Weights of a small image denoising model: activation elu, soap at rate 0.0026.
Rows from block 2 of a small image denoising model, named by matrix and row number. Rows with one number belong to one channel. Each number is 500 + 40 x the weight over its row's rms, rounded and kept within 0 to 999. All counts start at 0. Numbers have three digits each.
After each channel's rows are labels from the 100 images, of 14848, where the channel reaches its highest value: "strongest on" is what is common among them. Only what is clearly more common there than usual is listed. The data: drawn branching plants. In brackets: how many of the 100.
# convs0: first 3x3 conv (model.enc.1.0.convs.0.weight, 128x128x3x3, each kernel summed), inputs 0-63
# convs1: second 3x3 conv (model.enc.1.0.convs.1.weight, 128x128x3x3, transposed, each kernel summed), outputs 0-63

convs0.76:517487518443513494478522561516469454478473477508512510514461431482492457500451500465485578486427490492513543481455539450503505500491488490448463529464516449461453480448502521493447495452540392
convs1.76:537534524473519507484486479490498497489514480491470441499435514450462485543473461498440489540536524459484482551552555465535508513449473529538508466437458495550484505496578483625487399493490566
strongest on: night (95); white flowers (93)

convs0.106:517472532537493463509509469522517393503480442510517507504443471444505489525513472439496431514584503557439432472403472509426579502462522516511515516542402507540451487456511457539525452514466451
convs1.106:532560503563497452488446535485554531543439517499432472491517525424443569496520473519513474486467504470451513600464468541425550486504502548534492533497572469457504486517557471539494475532448503
strongest on: autumn leaves (36)

convs0.101:527532471519498520526514506471588500558546521525511503448512483518589555528545584549499536554531511498504437540516575499502469521510461529524558474462494484511483533531554470509539491498455479
convs1.101:526503462511526500472462464478573492519481501519499494541506515435426531502514452496486462476485477467476519561449455570443528556492480568533526586488530440506523517474515506485537386469466478
strongest on: white flowers (84)

convs0.107:520506478483473508511525440474509560491485472516451381553402486460493476460512512482495496517502473547440467516521470497481461476516430470515509457492464499457489499458481407498475465481458497
convs1.107:562525533498540466477470452544505426524467566511449571512531528412494500506490478420482508517476528426551519441513571526462528491532512538500520552523552502467516552563481488503453513490524511
strongest on: bare (51)

convs0.22:536506474482491548556508593437526549512455537497441461494486501593484527466486525508504575527460527479526457471498489446514490501486495473570473457512480571386500507532498479551463493541514542
convs1.22:531486480484482478517513583524494509539478516446494560456502494445568517611501569589448588511480507534508425433514508492512478464470503503444432521484544521538511474493455513552443576476475479
strongest on: bare (48); white flowers (41)

convs0.52:502544492407482507511515583494517552468471436514489536461490448468467492557538463473487530472541477498479488457491497520500560458509461527400480543560427541424529455508468545386456512420559523
convs1.52:552493490543505472476466415471508510529467461505439472506517523521432535390519491486521467498479437536434557556457526564486559589549558520548550573411478476482530503520476475495499484468539506
strongest on: green leaves (46); pink blossoms (37)

convs0.111:501502562463411485434517506529494478497486429537528546482575533502493474459543473504477515462506494488509507487538447514493425495510551517487445506474504451514497531437547477500509451479508440
convs1.111:499468593501595476541555533506527596532531474412528500544428523469525533456457519494528500475521513549518486498470512508562514566510466500467581505472490514451563576430454529476500421563484492
strongest on: autumn leaves (91)

convs0.82:473504545402508502508513516477477525472461482485501487568509544432457480468519436476489450480532481477485480446480515493463520460467570488487560481474438495459442482426416449463393463495490484
convs1.82:491463609474488500526482479426554488569522484493530451488501466469532517565495523546531523462508526530530520474505537545572460508516536451485508418488439529493539472517499478476546551534475493
strongest on: white flowers (37)

convs0.26:505478501408510490445490532483510490533534454497505524476386446491516454508535565479465555543602517439524540500514489521497525503532460502414500531443501507490468490484551558409535468492534510
convs1.26:555514502532536487474481456488521551519457483529428532571533491492506551410476490459554530554470485468503574522496534548418530513550548487565541575513527548497492548537503482453497484493476509
strongest on: white flowers (42)

convs0.89:517474512542484481493522478490588504466480494517538424464483456477448508547491492462530527488485519484520545549523492536506397469537476557474526478496430480458450521498529548481443488518472461
convs1.89:477519470469497488505435500507526439532549483499468512527553513473537467513543541477571508505517535500498527477427494559524440516544520549527448483551485489558486568494445480401563494456526451
strongest on: white flowers (58); narrow (40)

convs0.92:488489466552582477456458492482536537470531505496411419411420511527528473438511410533555437514527458529495555477555450496519475454515450518504495481495524534536496495525550402454508478477491567
convs1.92:501508431553470500464520473460459545464533501504495519481515503482493486491512550475538491519537448492496489547436491516473550558518536547508501559514538516579447497448423521514436546517583467
strongest on: narrow (57); green leaves (37); white flowers (36)

convs0.50:497514534567485474444489501542562560467546522487452502468417483546503522519457505494498475520428501492474526530483523515462463492483454503480477519500524444538483494524401440497557497440516488
convs1.50:473472458409461520552475493558455417494518450489570505464566529538537488466499496510526505524550515551491481458517466464510513523472522528498476488516469535496530515519537485372494575457485507
strongest on: red berries (60)

convs0.61:536497460400562549512529553508486454489524505523435435497608443542463506525499472513500582506496501463508560488512493493484444441502485478432514497419489528404484495522470482505461503509490464
convs1.61:546495521507541490510444479512480494481482412505453433505483495473454505517509458552490475523521461520449557574486494509536510537452495503452534447432443504549515486544541443600550417510534540
strongest on: white flowers (85)

convs0.29:493504462486488550557514455523512536572488476527494487484553537525424490451492527502484431577493537533498408472501557522501437474489523495523490498503490590504477566466467485532442512449552585
convs1.29:487542488551469465541533514483474565511484527465452519516435486562517491493469538504526543516491484536509469520445568565465465469506505501559407518525527502468500483534549506494497603487461515
strongest on: red berries (38)

convs0.120:498506508378517500508503401487530519494488521477525545539440482468522541522502495483523491524422484490475551507510519496480534528478576493532521592531510526440448484495448521482474537485523498
convs1.120:480447563452508548490426480507530532523525510481548467483355493533469520481522456516515467496501542534517496531475476508542475482550512505532467373464402500523455520498511482517507440499479518
strongest on: three-way forks (88)

convs0.94:486490569492502478519477565485471576495495452475526462513502437508552502494500499487514407456556516469505477515495472517456533471516519491564571533545514503567497530459562469463527485569444524
convs1.94:532551534479450460521486492424560513500568496503491509524524515491510510586545536520480500534488492482524513398568466481486486543503507556513438538510535528532520501475454481502507540446518446
strongest on: white flowers (68); night (63)

convs0.42:429527511460429485466492576536436535503457504461446516488556517494489533469512558547494516515510495537531427490532579479542423423505472432540470457490463521527475513469574416483451507500448555
convs1.42:521512495496455542507517534497556447526426394488513480528485504531502622595502435506456466443525553478482469510549421524466470476497511513478456491468555477434525516541557450487516483569503497
strongest on: night (90); autumn leaves (77)

convs0.51:524548473543518517505517529548521529537503504532514528432485481565495441541485459507489446534470533467542478515519456543489515523514474501465510554453576520454542537581380563473527532415520525
convs1.51:646454491566528505493441462488542435445451476521453501475538526504433515423522515538509533449472453560467559543470541504533498513495549503539500482372459528550531478532502467526479497472521443
strongest on: red berries (45); green leaves (39)

convs0.46:445526571550476515514500443507493534472537470485489494423422504529504524450462545486523480512427536485479545523505566503494546459546507504402566486495407503573510490500528388406481504487501511
convs1.46:494470498445490547472515502537490438525429490509568507475494455540511544498473400499489519454491495522557552492483476567427533549521514400530565565484494610417527538511572533452509492472463463
strongest on: red berries (98); night (62)

convs0.63:507480501662475496418487420497543552473520470485512496467388465569490500493486565503543469518502509498530565556530456543544480527504467497508438450438544455526481511550543418520502462460457450
convs1.63:464476490460526503546477552597479440480494471479600494458587515507563452446493482502495503470548518556456473508482453459545528529437494524453554508480435506472537507468526481364506541488500483
strongest on: red berries (96)

convs0.33:480526581473500509477528457448518565529533510511504469419490490549449467414510491518451494499536508510501513484517505520423459520522478519448519445463573512457507484501455502419558491369537483
convs1.33:471420496469526532478507526565436414502475483500490526563454413464591514582504505515526507452465560504506511465484541540586500544476501452473441554501501542471478528496428498497478530507476523
strongest on: red berries (99); night (90)

convs0.14:538483465484493442495543432546549463555488504519463460497467469480510539510497565480490471542433559531441354529406502503490517505464473533555486455454468489481471512503513473588530466580457502
convs1.14:570523499526479571495421499478565465502471455510501526493502552506439576457528517550462522538424457490493517472394500516476441526522553594527521492512506475552557526521555513537511491509540497
strongest on: autumn leaves (58); night (46)

convs0.19:511467484474452509543494595568531572551481559500508478495518497556538521556428546494453492490425567500531429488506539437543406481537506471513580520473498550422462513534414426420501469511589514
convs1.19:512467486432481540517533531492474446529497528484560528433498476433532541434448545557474531518476505514499453461516548552479516491482488510524482511521552501484475510508538567528474523434416485
strongest on: bare (44)

convs0.74:504499482569450503492503501421542509433430427484504497530408459488507481546503411442477536489513481475461485498502460526487447461444472506495463534485422481442506481414427470450404482473478490
convs1.74:486463389463485531530507496551470497468559506524504491508600524547517437527473558515572555562544522479493465472495488485533494520502523581478492509514442486603490493480484542441489453470500522
strongest on: two-way forks (83); night (54)

convs0.79:476452511476531460456520451470483432458483432482453426470477470429496480418507475473487471486480494516471521519497484524516466443478445477450487492496534506441492514447513442483489547463462518
convs1.79:523489486533447495465447541526561521498503457482562499557461507521448538620507459565487473553488510499481546463451470571467499513473487530499517471529504502564508531441466486547534459539564518
strongest on: night (84); pink blossoms (58)

convs0.35:491517480529447484497511508471502592521470439510466411500409475487462471516485530491497470502461509534456436513513509522503506474478518475530563412518497488409440475434486531512500469583409488
convs1.35:505510525538491505512456463493568512536484424479486452485396506462515513498525459514517532540462522537504550548487464544548489475478547507509435537432460494410519502518579447466517459452541491
strongest on: autumn leaves (84)

convs0.77:509523504507478475506518558435458495502476454517494467524468440410505477495548517477518510503469523558515447502462520540487434498441482491506508446478504504418435506373489546468500466525439515
convs1.77:491472451507490569533453403529544485480522464533504545483546539557469489495509513505521527536497496499460497467430472526468516493534529572516487576498454482429500541493532486378535491473534499
strongest on: leaning left (43); autumn leaves (36)

convs0.3:503566481523497499517491416533514520520565489516510551479702540499492503513480513487484511479502517435486512506523494490545484491532520521475429510444508537512516523500531469524527514440506503
convs1.3:456594507477525456499520530455488548482502531484496512559425555565441588456518441435487501472543514489494487567477484569460526453484426449580484451501475526435475528524549470487492424544476475
strongest on: night (59); autumn leaves (54)

convs0.16:468489517513472466493495522494490587535485496485475469516459472490433475436491528491519434557525518522488479499511539497426503496487523476554550423504492479366438505450589440524483368478507506
convs1.16:505567603522513515508527463516539480461459473514480538503522509557498510466521438432483560470498492491512508513526463507536514418498525461578495505495514489399544466537574497453514520478455496
strongest on: autumn leaves (37)

convs0.81:503527520488459478498513571470519481436471451510512452494458470460465545503506534466459531492564483495452449503480441496470502459473509508537463514510410491555447507408506554500441462477538486
convs1.81:454539532512509523535492483486532452525489566527457599546550518472500487509514507530425535474467517445539496432485565487517476456466550570509503503497557506426547536496489521468463550557488520
strongest on: bare (50)

convs0.85:523487472425534529521499488476496557482512519513564572575467529488475448486504499455536520456557450448453471490522476507443463475483522510479500514481463509528457447470560585443423473478424503
convs1.85:445482485500448511542487491516512489471515483513506503481518529524513543597526506549517472516543523481492503512478472515495473518457487583521520521543508481548426533476512417388557572525532497
strongest on: autumn leaves (61)

convs0.93:480471480461506534549491526444502534444512458500504497453427496526500478499491469446537430424565505432491432469479560483549458421504522513436488501541418554502502487442442458412379481441520485
convs1.93:500465549497453523481495489518526486543487509471560520493561512501472574445435531521542522516431539539500506425495445552439581565509503462473466587501532504470524561496522561440537528413501469
strongest on: pink blossoms (88)

convs0.113:494496507422523485498482570487532451552439473456485479544485493450480487538505533492542517507442514457556548541477457488509473473531468518462506428479494475557454505456537575508488447509563452
convs1.113:493458417426518535532533461551462514430490513532519485491588547532489485495480508543553554530557499469500464547526488462500560525539520540535533559532474540532481500488520495480444514465503504
strongest on: three-way forks (88); leaning left (79)

convs0.124:527507516531501524512501584455526514535519519520556463425472530564490546531521488517519551498502568513508489482508527541574554508539485519510419539566561538493562528500448546466504559505554500
convs1.124:501462526547459562538525530508488463460547530510462544548510485538487527502510572495507549462500506493468437514513493459539452539512524524483517529535460545523435535529497500495454477571479555
strongest on: night (96)

convs0.49:532452515572510478482505478493527541486542584504454497509407488533513489493596474525602465499455471510517536558517493571512528493494443530461521436505582435467482461524540475491533554485460456
convs1.49:539504479468486457547462527564508433495469490484534508525570487430569461531518455564466489488580524575462526461503528508568467566485540497452531509522438581537588501516484481438503502505468493
strongest on: green leaves (57); red berries (40)

convs0.12:504512464496483524532504495480513564438473457498509495554451463482455498555503513435522494438452488469429504518493476483501472454443486493507513538529420494467454488430511524456399510440452469
convs1.12:483506443469505522543542511534508481492481494502455496469564480503552493499518531559505479531570477497499485430487543468512557502469529538483558535523593490559479536466489516476475539502543494
strongest on: narrow (39)

convs0.109:438502493553517498490478414427553469418485469485561534538446480449519429601495472462504463477494444497449536467467498519436528489454508523453488522548484423493444469433482515411513491438500446
convs1.109:494506478545513450525522570482515585512507549474426532535411578445497488470534453509461417493568516434489480596541493465556501486442462481499523464452548499489497443517500494613410511543505519
strongest on: green leaves (38)

convs0.25:515522512536482559592487476510451531536450494510514527451510502561493482508453536493482484530432530467556417446490523495538440507517565467572539513483510551488516552507440560483495465572481527
convs1.25:586508532452499498544498530517546493547468498476538545460532502517525548556507576561429528469476496525529474455556537480522471465514533535544423500503539515482550507542501467512497554439485448
strongest on: bare (61)

convs0.27:469487411516492485484489513515590556569505591506535538445382504542480507572442487504457472502468519484515484485503508503484519542501441497521496448495482527457515523493475513476509427410496497
convs1.27:420458480455530504513534454544438519425514520550523544507520520537494475447486529466550586503499520453535465514506533527501545455527453556609442565528487466499435532490507524439460494479489516
strongest on: two-way forks (80); green leaves (72)

convs0.39:535492584507441521499528358499496480417486469511516572473515473527489506479517492511465432517585526443506533447510527474537478451476583517402515511520468568520436496469532450413481504466555508
convs1.39:461458504478586485467551508490407500553460504509544453462429467481529536473448427468502516467418503537493533506499552556466588551505502458509518519435526510438489509484496526547521513432466513
strongest on: pink blossoms (82); night (48)

convs0.21:431520474381530502425498500491458476498515523493478457511487548447488434469483455489435485503513448455479488487537458473488497469469448481486455438487519492400522428490494537469492509485497537
convs1.21:564486507572430470479519555487458502516428499446499527525453481473473615604501507526491526464495492511507485498491525534500524481471520441501527552504558514517492471537504513620448555541509494
strongest on: white flowers (58)

convs0.96:519476478460570556487486537528480503541501537505528534543402511513508453529553459515540481435642484504542502501534437522507466488481482494536454527503491487511463537467491590530454484499446515
convs1.96:547456519557471460447493414490491530540539458517408507514534463477523462527485525488554481540496461517509513577484547511507542572530545535492533517455475502570488498461447427539472521556523496
strongest on: pink blossoms (98)

convs0.126:465493534562495500535473562460442473505492474466492480559471517468444461429505537512585444514594469517506527495501488499425517471459505477510489496524480434557511514486570454552496474384531535
convs1.126:524588595516505422521519490481550509523465532487425478484488513482516437444537444489455512497566475536528545543570498515575468481488485439504535452510460501506521449489562533528532517410408536
strongest on: narrow (54)

convs0.15:523469482506501488545499489473462518499498469501524496516600414449490494504507517500523428375485492462486467504504464498487490468486449471497537518529411514514480482379463539463502491482422517
convs1.15:508488549523529432470476542527440498546491477505429485530481561490484499375528435470499489472504566520487579537519570510454500461558465492579531438504512526579519481505500507556524500521449503
strongest on: pink blossoms (60); night (48)

convs0.114:540384517467470449511494476545563499420489532526503456510508473551518482585426515453523506481479487470517459502518487498518473490538493499480496516527553571482547511582529455464443506550517549
convs1.114:519542566493523479488538554475467492508537513493501503502488485523477461377497554465465492477519476532497475516525544456526480556543504473525496506549449512416478466503513539511472527441442562
strongest on: night (79); green leaves (50)

convs0.95:508424479382574518481480490509506535486516515499533477459543492525474496555509469472553515441575511438523555454517468510486468441478538517486494589545434538541484508471498489417441497472476505
convs1.95:523468541501463527469477471480522462530513444517457505508525494518496551488524509432540458486494439441514574516434528517496497547573594518554439513528476466519500547550491444451521513473567515
strongest on: pink blossoms (60)

convs0.100:492507555569517551508521420509436459438503457546447482453516468535490502449554458482494414498495487559492530468525530504550502482467584479538513516499535459548484512468570487502421562511489461
convs1.100:439485496462481506517509515510464496487509491510547487452476471500597511561464492482505571507518516542506528381486460499489477505435518443440481503555498537484550500464586460458606529468497483
strongest on: red berries (54)

convs0.98:496533524519478506461510460541498510490448518482486490589500522502511467522497490512455550458485493480475492504486548448562418482475427508525449581463500481441492445517578429504490555480466451
convs1.98:467480491452540482524520568565502520476548487454591488459475515462486527533444457531464467496529516506470489567525473600471536487427425468445539511506466466474478485452538495529528457458493466
strongest on: two-way forks (71); narrow (40)

convs0.115:473535504534414547540505632460538525490389540493485517549507538505511498486472424521450537538434507545508454495490542503518488520467535511527440481484497489409511521511482475494462463535543496
convs1.115:460468527392527498542502509503510519529569498505517469491502465509517429547457554529537508474534524519517468457491489484561452520500507485481468416486459512589464506454461468501480495497459495
strongest on: night (89); red berries (63)

convs0.40:479514506533475501484500466575521480451493468533550448446458483523524558462504528484491500544509509570515488506489546539520455494516429481492524514499515532465487542408543460444491523450522505
convs1.40:450477460477488548511501567522449542488482456517475477499465435413591463554486502561481520470527495536512473434491515503482482574466417492493535445539490533516493525512508503475526543473463521
strongest on: night (64); red berries (49); pink blossoms (48)

convs0.23:525470540566458454541499445497497464504461447498487432475482470511500530483497493507582407432514539490509447495446477502527527478486532505522526508496435549482483522424480446566463504506514539
convs1.23:450572499511459504484482540463455551519474523524537477505480524543491492472504450461457556544483488483498533492462492533444513500466506497562525516532493457461522506537607486458579530456494553
strongest on: autumn leaves (47)

convs0.20:439524522496460528498479494485471497464472471472509487497389553532444466480449509460478496546520484491455470494485459481458515447450608461428507544446451490524471458467423442420446485474464492
convs1.20:557507560487562516500492452502540569575474483505446537539503498517470488441509559461517559528472534456518511503523497487528524478539540468524436467504486538417503486516497551485473526446492525
strongest on: bare (43)